{"model": "image embedding model", "dataset": "drawn human figures in many poses", "train_examples": 97500, "image_size": 64, "crop_scale_min": 1, "horizontal_flip": true, "targets": ["trousers"], "num_classes": 12, "embedding_dim": 128, "arch": "pvt", "norm": "layernorm", "norm_position": "pre", "activation": "gelu", "mlp_ratio": 3, "head_dim": 32, "fused_qkv": false, "qk_norm": false, "parallel_block": false, "inner_norm": false, "patch_size": [4, 4], "conv_stem": false, "depths": [2, 5, 5], "widths": [96, 192, 384], "am_softmax_margin": 0.2, "am_softmax_scale": 30, "init": "trunc_normal_002", "residual_init": "zero_last", "optimizer": "nadamw", "lr": 0.0014, "beta1": 0.9, "beta2": 0.999, "eps": 1e-08, "grad_clip": 0.5, "steps": 24300, "batch_size": 256, "epochs": 63.8, "lr_schedule": "cosine", "final_lr_fraction": 0.05, "warmup_steps": 4860, "weight_decay": 0.04}
Rows from block 3 of a small image embedding model, named by matrix and row number. Rows with one number belong to one neuron. Each number is 128 + 24 x the weight over its row's rms, rounded and kept within 0 to 255. All counts start at 0. Numbers have three digits each.
Before each neuron's rows are labels from the 100 images, of 14848, where the neuron reaches its highest value: "responds to" is what is common among them. Only what is clearly more common there than usual is listed. The data: drawn human figures in many poses.
# fc1: MLP up (model.blocks.3.mlp.fc1.weight, 576x192), inputs 96-191
# fc2: MLP down (model.blocks.3.mlp.fc2.weight, 192x576, transposed), outputs 96-191

responds to: blue trousers; green trousers
fc1.1:159115109094133071189116123127118130148071113099103116106081114165123184138096134119117136141098122131113099187138176178153105098106154138088172127126154111124116115135134118115128112179129123158114136141125142134134102136174121160127116132135078133167105122127122155119173122142122102116
fc2.1:096142142164159194074129119117136133127159134124119131095119132122186130114167116135140118117153114126108129064124054110106191127119134084126114111141115149095119121136121117164120127072079147105157115111113107096080127128122120108126159132096142104128139126171136109125097148141139138125

responds to: green top
fc1.19:104105124102110109153142145115184077119112164142159081078136134141178154090100105115132145133118130171097113120145124114130183144111137190098163128132139116102107164109127141094078133159127131134075128129111100129100117149157134142116123130138149160117114144193107126107129131149143048133
fc2.19:130137134117075165122142147149142116099109194129123177135122132129133106187126139149122051129112108110175146141088137153087105120089121105126114127131155129162149143113047125117083121143168127140136123146141104122139148120109174134130106105135130120146179135164113136124120145135070145112

responds to: green top; black top
fc1.477:121075116133126104112138137154152140152115117131155121158132160100093144088110091111120098101149082139114126136154125066164131088130150146129124125125126112122185152142098107138102126130169102139136114113088132110143125104114172112084128097156141147115129146111127100105179136128093104118
fc2.477:148159143120135125095134129129129127149166058153181169104131135120091095131137118138138117086115109112120143148140100134133130138079131100164124147127128171107129186108101119139132113091130133134145119129126124113123176065107140108132111118123120128082092115115067107117143124140111175158

responds to: brown trousers
fc1.242:135151109152160107139139170140122111152115149147111117130104131153151143127145134137086090100150132089155137161150124136157154130189145110129110131167096065144129130083110134081138181117151150079140145109118119152121129149141133122127120124140129161119119111127097131124117134122117138116
fc2.242:094127137139103148164130105117120121096143169073149095132133116136150161117157149077101087129099141089150113126142087142094154143068142100116128138114122107152097144065096127126100173144140142119134126119140086114141190140116134153115110141128138143154139098123130112127121155140095151153

responds to: blue trousers
fc1.59:095110129141168165141107141116093137110156051175156132130134115099117129158131159134117142123141106116172115099094138082124111108129120128137071186106157135126166136146140114125147124146115116118133117145137104163108146124124123131140128114135120094098117084133131126152139138162142187084
fc2.59:131125101106119096142092136124122144124140111130133091106129128107119148065084173096088148145136105104102118136163122141147109154092170107119149175094104134114127106125100139162145121186127125133121135136079085122102160130125139131118142131113090097169084120134117138109119138151138150117

responds to: pink top
fc1.517:160124149109135145103120110122087154100128128055124092120105111117096131171121156097166130139136131072142120150111166131152103115106120098117133185106115135097111123148136128137158143161137125134157122124124104120051124121127129126102120135127122093144155096124166114113139128134106170080
fc2.517:114120112113146144168100138115126148108108134139133107162155127153142130090132121106099112147173102073119117119139162126155085125094148088121143156094094106165132074148108125145155138154164122141068123135100085162146165138114158131102125137130122153114121110113128108141099115120119139146

responds to: purple trousers; pink trousers
fc1.355:159139139094163086105160117126111115176135092130137109108079160129136142135135145163177145122132122160131143184106130145120147126072146135137125147128162142104117171129144131136064092096096151152134089129124135145110117122152109151111100119134142178086142153149131121124181127160145149117
fc2.355:136076166121116113141141127148122130118152134131169119169155136112151124157118109127115067140142141119118133135087095117146143130144128132143089115143113071168136139173101122162111104094153155146116099120144145137137134159103150108139099100156143164107177139115152120141140121147140138190

responds to: black trousers; kicking; yellow top
fc1.269:095086108138175107170108128100112139157091113114103116172135155151139124085141140157117154159137141142110096100162165113127107132090127101173143122105129078101157095146136134139111137130116088122126141122102086114165141167095121174116141155107133120090103109124105084133104175119135127130
fc2.269:167136150132137112120152155124112154148132069127151165106142130105129105162073095158109145120123109154160138149114113135116109086099114118140148114145145147109119165140180129139130082088095137143153137141144150147150132101120076058144116127142118149087128182147132137140168093126187150139

responds to: brown trousers
fc1.129:105117157108057127131149138121133124145111155154131149131111146154110141159167139137085124110101121080125131198127142148082073153120141120182124151155165122147130093096126127120141098132131138117075126112116161084149117146146116116183107133136136097134125129128129140097154187129113110130
fc2.129:137129154162098134117098153107125148116130100151126175121148101135095123163164155121112143141077113090160094117117137136116091119106146114124172141108150159160115107132133108135177115135117131139114112138160131161119133087127119113153104149087085084145110127152111160145134132144146135118

responds to: stocky; red top
fc1.358:117141120107150127172138083076130108105072124128133110109082108148133128164133157123143159151104115105109098116118144149114141144166124174106112118133139111141105072156144143131172143138082126127122118137152139093126090145143107135135109163126073123132094111113132161134099141151160095093
fc2.358:120160111154142159107142151131151110115116140147081132158137096156120126112183126157135110093119160108110131115143128111111121164132111092150143137136118143108126115067078132087124153116141122116145129116095118114132125127141174168142150129135138078161091105123110135122074175127080147174

responds to: blue trousers
fc1.6:116115138104158128121163108125185138090119100061147149153146108147116081133084102158159142138145134100113152077104176070141120122100100154134131094155124101116123114170146135146143121126130157161136114122119146154137109137103124137099120114150146129105148153136139133152121104125125124119
fc2.6:122150147083130060116121147128098093110136110197147128159112087099083126150164138151152102108128114081181113182102157161165109143177093125104128167141135131141140131115075121100140124141167133146109145126147132159136118081128161151147100131129123150145111149127183132158156138126098160124

responds to: black trousers
fc1.370:152166139112179090190143131121153141166117076155111127142112063166157127155134121146176129131135141118098141133102156146109127133095156136113124132096147096126102081128143128121097117109117151131143096140139102104171121125092119106145116115112134155115129145099081136144142121136136067120
fc2.370:112096119142121147118130136130130119114074153104142114120131195137150186121090130138077154123080112147119133068147113102102118080176093117102134087167140108120131118155139137150175151131132117159125145140098128143094097166163108145078135134151089122125107117145147145108124142124124130119

responds to: orange trousers
fc1.439:127152136121124106043121124145144145136126112160130096076055114130175126111132159143135152093128139069099127178124143119131142089106142112117112170092133148157137139129124127183113107145115128136108109133123141182113150150159124126156087138118137135137097102162116127135109120145130154097
fc2.439:129165149116106126122140127143130174105117136123158113164133115090152105138131134196104100099135153157105116125101160153096167150123129100125116149131133115138101130140130091175091091094113122126087110107140094119146110132142091165172103137120155108162146099140137152103131160149164170168

responds to: orange trousers; red top
fc1.363:093135156140136170148098073135131134127124109122139079079085152118108118152132162124155134137107138161041121090125124106138149157124133125135082134084118110125133142138141091154146102126148120126079120122152119123084136148162126161115120116120120099143146061165127114129137079141130137132
fc2.363:075132108144134170197113104130106131125112131116095082150102137148139121113129126141122148114122122117094133132148112111140133146128141116117130127112114084192119088119179130101123121097146121106073119135142102138178185151128129124136131124131145127140130126160128099114108119123133144165

responds to: arms out
fc1.495:103109104172165125149106085134091107155156112134132072122129153102181112128086150118100118132156121136106135105168154122136132119140161139171169149121079076150135131131112126112138143130159129122121136116117110163127127148143142141076132120142117103121126102163137123090172177119108140136
fc2.495:142101120102103121135117163127135195116107163101143112122120140150130174095113126123084145109088144105073128100136135125167114120143135114113120133088126095117115119122210145163141140173146136157124134160094101166113172174110127136128115134129103120148140108101105122138127099128169107150

responds to: splits; purple trousers; purple top
fc1.351:156114098078144103140159118096097142133064134098142162128120149137129136118095114134092165139101090146135119116131117136124106097104115140114139107120157151115143083124174128143135115132073123140128101122096120139139151113100090143101109138166081161073072132145112120152134118187176168110
fc2.351:130090140102144123120124137117164109131102120143143150110117128113116143155116136092136158111120115119164126115094128146155105097186150142085107116125136131121124085173170145137133163192109129174123134153123104142072138121114120114098105128154074155122140132116122163134143094147183109091

responds to: splits; black trousers; black top
fc1.134:102133119117110155118112091138148121082101151114144148118122111111087123118107134085105099100140105138135121116141161146170136131158135132090117108132086152131126109134095129106159178181160119116126147121136141115112117095146154165118137122150089097150111100133134150098110133118097121075
fc2.134:145145139106139099129121115161139127097158128106142099133141114164158130123136122164154096123157169113121127136102115128124175164054087145109152089152100101084112183122111101159119117084127153146154115136133146116148112166129148156168150105104170168104155123122144121142094139130127108171

responds to: yellow trousers
fc1.53:104107122131095168135123134120111127093139118134129178133175096092101087163096118137137120136138121091175131093140080141127121130172132158125124123115116148137149110170128119131154097142129107126125128124138118119140173087102119099148125134160102069148136127140114155118142117135115173133
fc2.53:171190130177131134099136133133137129147156128177111103107120117166148113155135131179123100130122156151085130143099140120093156144115131126130125121154132177128123165065107124108108091073143125109149116140156173117123056148158133091174124131104150123153131144146136154120099138126127102129

responds to: stocky; red top
fc1.324:086158140117100157132123102142126088079092188118125117154120104166113127131162139175121127113109124131134130098113146140093150167147060140137117093173131139142132108111131106099128146113123135104127119105128144081157110152135114198150144115128149095138103106131153149149070175146143120137
fc2.324:144116130161110122111127134152161130140175106119138122104127115138139142118139114071093094100122138129090129144140122099147109090090192101144133159112111134148128165084095100113128148148146137119138116095122106165107165133134170107109132111131126132127147106109083117098115115136102132164

responds to: pink top
fc1.3:110151129129126176154156140117116135099112133128133190134140103156117136153101072152133123125120119144156131061119096139119150125154055132119140094159107163114088091125135129114158103085115140110143119129154156099157156085106100098115174140143131105136125148148132132141112128114143115136
fc2.3:103039182156114144126121135156139137123126113093115119157150148120120132137100123124129091112149158151118144120112122098135123107091127134156103138124125077118143157198098109162113110147160136166127109116114102119116136159120144137114122091144143103132175125130134132129145127152098135163

responds to: green trousers; running
fc1.204:158109119108117120110139137119147125137083082147127139105149113107156108168151126147135113131120133128159109165149083160086135138141137185142129093177150118149128127145117144138143119151110099131132138119115119156143155123088137120143109149138098184081111135100109168120141129128125159190
fc2.204:102128093121083178195126106132141166120103105096150095133100160153096126120098099188146124149139132117136139150119156153110102139123057150097104149137141119144144160108103122096131162101143144100122106136118121078141146151133141163130145129125149143129128081121170152153115055141088121123

responds to: splits; purple trousers; blue trousers
fc1.544:123138148145104139119119089142113153092149157123125112100111086113124110137117100073132115120160163110133152171135126175162121170093119146147135162141098106146109152111124109133129103087138158104113153118166163113097123121143123118146119114110130122158145121116152144138156102114124129177
fc2.544:113156138126128129137173091128130156141130152144134123144095101104110105139098125136141064132155146174095136167128162131147140145117130154154099145117138102146108136102072127113087097123122164122135110129167177113173089091151136126131107119132164121160149141105131115115167103120067119141

responds to: stocky; red trousers
fc1.366:133158102110181139142139118136129123109105133123103108141096108168135118135095148174171130144108134119132122095117139117119145167168058177090128093143126117089133068147139125114155139117124128145149108148118140129150101149137123143099143121133123147121119133122166161140097116142135100100
fc2.366:091106131136100150135127142110085110123123117162136144141134149082098117149130148139095133109108107142162124105157129117116090095138148113145121173119142153172129107141122153118165105155144101134087150148145097134130171112145116145139092143160102051144122116168126141106136148120097197124

responds to: brown trousers; green top
fc1.2:149138119082151131149123137144132145169106059128118148117137143095096080129118154193165125151146148138135127101094100117128162149149129160082118107112119171102128134178135140144133137129156121111143155165085118118136110131118130139168125129128118094135136081154092143133128103129140117070
fc2.2:123125132118100157178107122128100152128088156126133119157141150124144112144094100133064089119144096107124136122132140176122109117089112143155110135147139122151134066132074128150110115130148117130092120117157122080158168135125120130087105128161106127132139130143136110142082149141118181175

responds to: yellow trousers; yellow top
fc1.207:126105174124128121151143097123169123127134083128132095105105134134123126154141167118162097105121136122119137144088140116158128137116136154118111153078162130094082153141094157135115143197124167172129093170164107164103180142136143156122090116140149139124135093121084116112141095129110149123
fc2.207:113152096100140140122127084144108136110122152121140132150100114139101131091156132102149095117156116100106111110183158130163151158117119122143113101150093147117151100095047116138146124122175100104110153122123161104122105101160200145108150131092118114149107116138164130116097174123055121083

responds to: teal trousers; teal top
fc1.551:106156108176122148121104127107150120148133175110143127138149140154166129124155105104099134114134142074096132089146122121130155160130126115188129131147097144096134154108121144142131114161125121128105144158122104110104122145148125119128143131089156084117074145161137142118130161130133114169
fc2.551:166122137109090158117137157112145118105121138101113177135142159158087083147150132165144131145178126074092154123115152131103087141120144143106139064152114150174124155128107109146122102112122119158126136151121120170166097117127113168125100151141121148134114076131087135081101138132100054089

responds to: red top; red trousers
fc1.253:104165097129120126127112148137148156169111100167087105130084143188095149111188156161119111127120112159088129126102117118154129102162126043122133095136126145148130108093119113124155134102128159104135128142097160136179126124184143128122129130126145143156076125117113118134127123131114094089
fc2.253:099141115130132139104122092126097110135120137150136101142102132125074097127152149144183144121162129115165128155127124148166156196144075118154094157138103155140134161101160128103113126105147124111110116148132129148113121082118135145109098144115140128136069098134152124165151137143155173108

responds to: pink top
fc1.115:175123124097148117073088132150112134138153107100112140147172136135126111152119139102141122169146152096127132146122101146154108145134149112129155093119082144077147135171116122145154163138148116139178112125104113146100150119081141089129139111105100155092147147062117126148102132121132134131
fc2.115:152149155130128167148114125143153157155131164099126104110128150137186148089096112129084124123114118184054113139138127086103133113076144083142105139131150107128147103154152113170094092101110117108100113113130149077135114180107139111132141133113152131119160145114114092129100115128159148151

responds to: green trousers
fc1.172:147087123116132077175082149120122125076127082136134118137148123145154163126113092145125136119150142139085109094122133155141153114058150115080137127108081110092117145138137140125118105151108122172136150158103111139141144139165114153113144113101109137135157156189085134132111147115138099167
fc2.172:125149107117132160130144092142110147094158106103150154119179129116090089103113117141133141109128130123149139120133075142138148159113104141160127088091108172082134162133136123144121112110130132136175118127097114129153173120092134175109125112121117095125093138155091121128107124145132167113

responds to: black trousers; lying; splits
fc1.540:089164121090118152147115088133160098082108168151182179110140079120119103130148120096130104112128100121123140101128140168135157162169135127120104134126104131173112089109116111104124154150137144091109127121163115093149129069097130167149140122121114100144099123129101128124121128146118118100
fc2.540:156155140140121121145115099085083126136141141094129084122138154123125118154159175099127094182103165131116083140132112117148147161140112142166144148110130109144106132105084120109151136119103123107146119111159128142130143134142104159126107176117147116125117066102110100089136121110095177153

responds to: blue trousers; splits
fc1.378:156185099140114139100163126119119112144112164145108103105097111126141140158135139117125141149110150135117126163125088171091142159169139151096136127142145145138101136073150152092143120109108144102135145151154174121130095110177110111155116153128108132180104127119121149137141140109139093117
fc2.378:122130128114157091153117122162165135143157082158166159105152100150148115100132094087141111108156132126101167117121118121179159147093174119137142146092117115132120127103130102134098124117137155120130113115112110137149141103086153106124138099113156154095105133116091109140107084145144116177

responds to: teal trousers
fc1.60:117170163114113157146143113111156090138157150105117125105138141103182086155168110146121107102112119112151139113135109130092170132186102142168083140137126145156129155136125126125139108111129109125108132102129122111112166156093140141102122148151130103082132095138146143081107136121103162208
fc2.60:134138122158147144101109147147187119120132122118102104097133122121163141121142146096115119124110156135126118107152118080152130114085143108113145172108137106123117141098146124149109156198135132148152122099123098148124133139136151191117138136171155105134112091120095119101068074124124168104

responds to: yellow trousers; yellow top
fc1.502:093120135101109128122127160125111145136148164154113156126090154170130166094147091138158148138107139172131109104121111130153114097102106100094131156104144160153130104118126122150135101172127140159082091161119107130114166094125119149115150129117138102160134118143115110131133095132135178122
fc2.502:151085133119110090128120147127094149153081108113146136122118160150130157115132116112104118119110093112121104132125195151144098075117155159139170153121190146115135140146148114119173101162116128125091134110177142128132149134111119121132112123136098152125163128134079116165125130151170110114

responds to: red top; red trousers
fc1.110:145147106092163123129130137158141123161144085162147132108109135113152149101093113134126109121134084159104145111135104106135154104163161120107122103121115159105141107134111134154140110161167127119135153163110135130150153082123158081122145112135115147137139170138122104126147115102101090065
fc2.110:130152120097165092139126150117131158162116104165114154157136118139107121107158140167150156148159132135133137140127168136133143148135142126144160152082166133108114129102140149114075123130118130144146140163089127126170110089106104142133119140098155121128100136107094122153151128108133141142

responds to: splits; orange trousers
fc1.400:132150115101151102123117100133126131164162109180104127162105120128123163082198131152090124111137091149126123165117154127142141113143185133106132124108125152184130087108097137130114116130148146105099115092084106130161162117138168141146112138124102131140152121094123092127116129158133144105
fc2.400:121167127158121132155087121123119128100147124119142066160113105127166120142150141119158173089116123072080128137122161083122106141117107123114141104121164095140150127140165121142131121109104120143090131128142113169099138118098098108115130136136133114142109154139208097157114154142147151145

responds to: green trousers; lunging
fc1.68:136159126143104139107137136119124142132146128153155126087159124079108083148150136120081144129121100162108159154148101109108132136150156131143128161108155164159123137105141164125120123120118115067120134159146163096103127102111117083151133147110141109160111138092104143156113112103121193149
fc2.68:157178094114143080173141100115116120150122121116106136152140130157108092120121138150135117140172124094122132127141150132157144179065112126137152113135109133114157144085115137092113128119127098100150122137113137132150163116115142146118124125170128122095112102142133116103125165116098165116

responds to: stocky; orange top; pink trousers; top: pink
fc1.91:111112097130196112093148111146129072118142127126121100136091119124194115104130159130136147120152119142134129121117154111110157122143140137147114101142115073138160140138135093137152155130114124158149100096096111170103121159103135147080145100117114184079147146103153120118135153167112093143
fc2.91:170104170130105197118157164138158154158136189106103132109128132108150137136122117081131126094112140174114157131097089093130109078146171121125112157078151134125095118193150131156106126162139140146127121154127112132096140162128112102124138115137113115171175130105081114118112109120112109127

responds to: purple trousers
fc1.535:160156125111049145149161127133130110127164148122136141150117081108140135123148119108112123147163132148109131155097093137140131143113144116104089090122115119162110174111122106162163126123120144129083133121141142078184145080151119122152108138119115124181147149131135080156147118096127098138
fc2.535:151094106120127099123129111103134094159110114113152139113095112141150160148153147093184107134106135160096115104125132162123149134178215155131113097124113174123120108134047133077114152115116140141139122107113101150103128127153118130102119163130094161129117102152093136137150143135097096124

responds to: yellow trousers; yellow top
fc1.563:154122105132094152108116117132117149112143177140131148102131145136177131117124128109108132129100090184138134100116068145106130105120161157125145076107171153169118110102114117116115115140120134124129113110140136124138133112145117138099144107119121150135117124152138123139104108140146126157
fc2.563:105096121129123126101105119138113162122119104160110126112104166109154137067113100160147164109124137137116120092135091164124168112112138131110130133116157168102149140161142123175095092106134121137176130139123137090095115111144142120124165135093132144141148115142116127120130141136162150094

responds to: stocky
fc1.52:107123109141097154094148169156145133161136135150127150147156152087100101083118105162102139098146087155174160129144141092095102099136138083143116133146126164136184149127144122116074129104134109103134120100059111132146119121106130100109144100162151114103136154154135136138137127141134144131
fc2.52:118130157077135133130135085133082142111095169137159155159113118166115182125131107100122101143146160127098110115099138186172172181121072148177120110139117119108108103095136102136099122113124155105141101118158163061154122075110125136137135124103135131149115139087117093155139153139128107126

responds to: pink top
fc1.394:158136123126091133088159161142124100127142140155161146125159109096123145165112103123089138115094106126140134132113092134094129100195134084131093139167103145168132153099152107087138133092117149115142101085125145144122098096141115071117124110160096121141139153125144140140157131175150138136
fc2.394:130082108133174088164110132137158148115087092118111125138098101177137139117124141090175137116148137086102132080112174126147126139120118153113147126108131111081135094135145115141129133172130142189126091143104112145092127150115139149086126092114103158113093116135116153138108118176145075122

responds to: orange trousers
fc1.258:128171166074098127122111117113115116114144111071128127113068124103120110145119125165172126125121111138152155122135144145183124117102088146103114077133126135116135110158108123138099121082134113142129151135145094149121151134109125138083133143135113158118142120126149144134137106145122144125
fc2.258:169129094160183101120112169135169174141136118107102110130164112161140138110136138162089171129071131078166118126138139119108105136097118081114170152078129102105116111117185139106187157123132130136120127126123101131129100167129111129143144107104114127129071119089165125149140100129167132163

responds to: green trousers; bowing
fc1.131:097078129151085133168099092108128143105079084085197139092111136138136109107123120093099143138092086110125099141168167156136112132109146179133150138118163104109092152158107116125133115155122130126135142120107144097126146154151112146104133147110105117105108130142099150116120138127128096137
fc2.131:163135146129092144129144150152121119088145130101113133124152154123148121188074156130102107139131128111152141101096103139101131143119088103146111160122087115117123189157174132139160101145153097133106132157169110146162157160111138108157104100127124101134164140153098108144119128106154122143

responds to: green trousers; purple trousers
fc1.118:139119131179151135099104152129109132141115154117094116141155095121176144144105120126060133162136155147150143160151105161117133128119164090149147083114125110130127139127126132127110162141134135132091181142115076084162113167126120127164141130125103150156142118061135119122129132102136112145
fc2.118:152152142172099141114140119139102129139139161106120065134117149093118122147127138111104121147103143132053142155148112099124137163157125132170104149127134073164145140129131113134143114088155137094140134084141166095120073149157130075097117116126123112165113126086143110109155138143101131156

responds to: blue trousers
fc1.120:139133118118140140088149089104117149121132143057101108152131135162117099103078090103113115123139144131112147126134118151132121127138046165132106058156092135083131122129128124150148128135164123137159116135125157139124176150143135152083141079124141173148138121140160146141152082094134114159
fc2.120:137135136161100161122119107118174155087109174065103130124119130163121090130084107085139172142161150100094164146115191138111097139043103151143136140143116109108122183128186132137125116168098122152107143134133113132083114162130086150117118137133144105107118137119130145099137107123150137133

responds to: green trousers
fc1.96:130122139118169102153129127129174103166115056137087108099076147135132122135136157147217111130120131167108119127122153086129134134121156171132126157081156134096129139145097121123114141191148117162142101133109097150100150127135152162089118119142154106114138097153087124103146098139101141118
fc2.96:169145118098128106117140112137104175133161101120153097153126134121132137096135113157109123106150129115080121179146136108139145140028135079163121142110126140096142163076100107164118095094133123116132109120109148103150115124147177122141132113125123127117147126136142088123106157150119170159

responds to: green trousers; splits; yellow top
fc1.230:165159127147132109089138181131103116122161144118099142142189097112127088149147151131142143113116161108152135133170127123092080147123125123143150160114144130134137108095128153087113116155139117144145169120130107147143157094106124129178125157160137106108138159116177121121121159120128147193
fc2.230:124105154150121179151124137117163109129125144115100127138154132129120112147123156149149145113120132132147129128101150075100065116155115128122154139128137135104124125115147150089135129177092122158107129144136115145134167161109099145117136123173150095092158121136111139103121083112144164137

responds to: red top
fc1.17:140138114125097137166131106150099126152104128113116159157121125116096134095132162140141148106109107124173140133122149140147150103078156134136139083114126168147113128145128153126096148109153126136131121119104098151155112081150147105072134151111126138119126144096135130131129151104144082095
fc2.17:144099119166147135134132117144162106102117114096110136132166122134154155122114123131056121108111150132128102102145151104092122083038089112130133070133139068106119131127121108156143142141108125150167125101158115093165100167154154146140156121099139137114140133116144094098113147140117097117

responds to: yellow trousers
fc1.519:149140107131133089156160168124103126158134115178140203129166156135102176105144107149142122140109135172157123089133139129130150075111124122120151120161127175107115104104134136104162104096138108133145142125103103131178115096149113135135152132136098139121123131195119101142136171111122129076
fc2.519:130112123113137119100127128138090142125136079099116109159107144135078131102144170145115089136150152085108126132130180114167107081088143104086126154103142114107135114139126136140157126174150133149156129157125116192110163103157133141150125104120096094142158107163129143135138194130116160120

responds to: brown trousers; brown top
fc1.431:082083147136106138121118168156115091134133136131124132131172141130151146125095133140097120107128150122138148136126097100111147136107099120134119117185119103112140139174132131122090131123136124127063119107108101094121114176089136104115153113150142119133144143141135156106109136128122117212
fc2.431:142117141156123145146126108107162154117135116123104078132101100107133119120061102154125149138083125147124109159127146097120105129114114143125130096089144123109134147148153139133105125131104124127150126150118134104144117184146108127147137141141135103171164154141143138161141117128163129142

responds to: orange trousers; red top
fc1.127:082102120133157141066135148120160126109109117106130179139139128133129095140085110089107136161141102171116110174117158145144088144154110151135156133158136089110135097148133129119145136106137138113112095101144165117111122115128157143119118120172143153107138164181120122140148088146132157123
fc2.127:111124126089091130177113110139130185125101143119131127152141119106067172083101131148092152098156115107179136132118164131182138131075135132100137149086123113124117096148126129140125156142090129108099111141104130107117137128131149156133142116161148129148144113146102100140130099128140186168

responds to: pink top
fc1.249:157123127106102131146115127125134149151126078141164144099146149116080115131146123135135146069113107138129138142124132147123107137121148119126117136135139177076095146106149174135136130121117153114141119161090115147129201079152119134117126126151124100106102129117092107114136122116142129097
fc2.249:135119137145156163152134126110160137111089129089083106108136117123161149134080126126138177122098165142097135126113166132081096140051144136108110156119148095107130108172188130127156140174098132116098110107158096107098164164113077150149137131144109112141146108146077111153094119145134152191

responds to: pink top
fc1.116:190086165103105094122122123161074089129120108135173119130149133144112148141156137117128096115097155134134143125097076153137123129119113124149164082161104154124118119131119116141151106093143136133135064132123130106122172114164141128148132092152121138149131137129177149111129173159132121176
fc2.116:109129157183094155111117167126151184124201138112101122138140154106112095137193130090141153069174121123145148099105161081136126109119137098138136127094116101162138141140152132132120130096140120150103135147124097138112143111129125130104106133096137085150156113135144112112120106119147123130

responds to: arms out; grey top; brown top
fc1.561:170123096118139107173174132118150166141124095127110117171119117137170127127124086170171144138123124141120129130126133109087129111126116155105108097128164122103127119148151156163097082096108123171145118163102154128169101159143135114129113132136134162136150179152146135131143124135149070128
fc2.561:145132118115120104091132169136164151119124125143098136134113095140156181111130091147130167112120138102106125120127148145107121103101156104086131133125156120113126151127172140151122119148114125152138137151101124118098098133124135096148146128104099132174152166125120145148116155135202057135

responds to: yellow trousers; yellow top; green trousers
fc1.444:152105095091170100164135132129119133152137122150100185127112116134136142117124097137171134121131156159143123097112096132147130088102122166083140149143114148121107113144135127127113099150113152175128121143120119136109174103118113148134117117160117175098122164149120159133132073159125112109
fc2.444:142143119129155093150111146139117123122128132161106181132135083161132130117111108125139161116166115129196117103128133147176121108096107139081158137173156168145129076136107116141119109115154139138130112123140142152103140134117153128107134133144157158122092169184159157139111103160138138136

responds to: yellow trousers; yellow top
fc1.513:179186111112144076133166173111147106149139071148138132132156102112124109149157158165144121128122096114161133171123153137094124142141165090122157153135130153136106150091115155078128137127117147122147111139097109152162102117149143126152110135146126131112113144142117142108156149119118162113
fc2.513:107116128162156125102105137141138138155109074119073137116116104152115095106141149113153125143169123124139141120128174138122108157097153121150187157092143121088153139120112113111100149149137134101146119118096085155121139114114118122110130098091148114116088115122068143146137143139122132121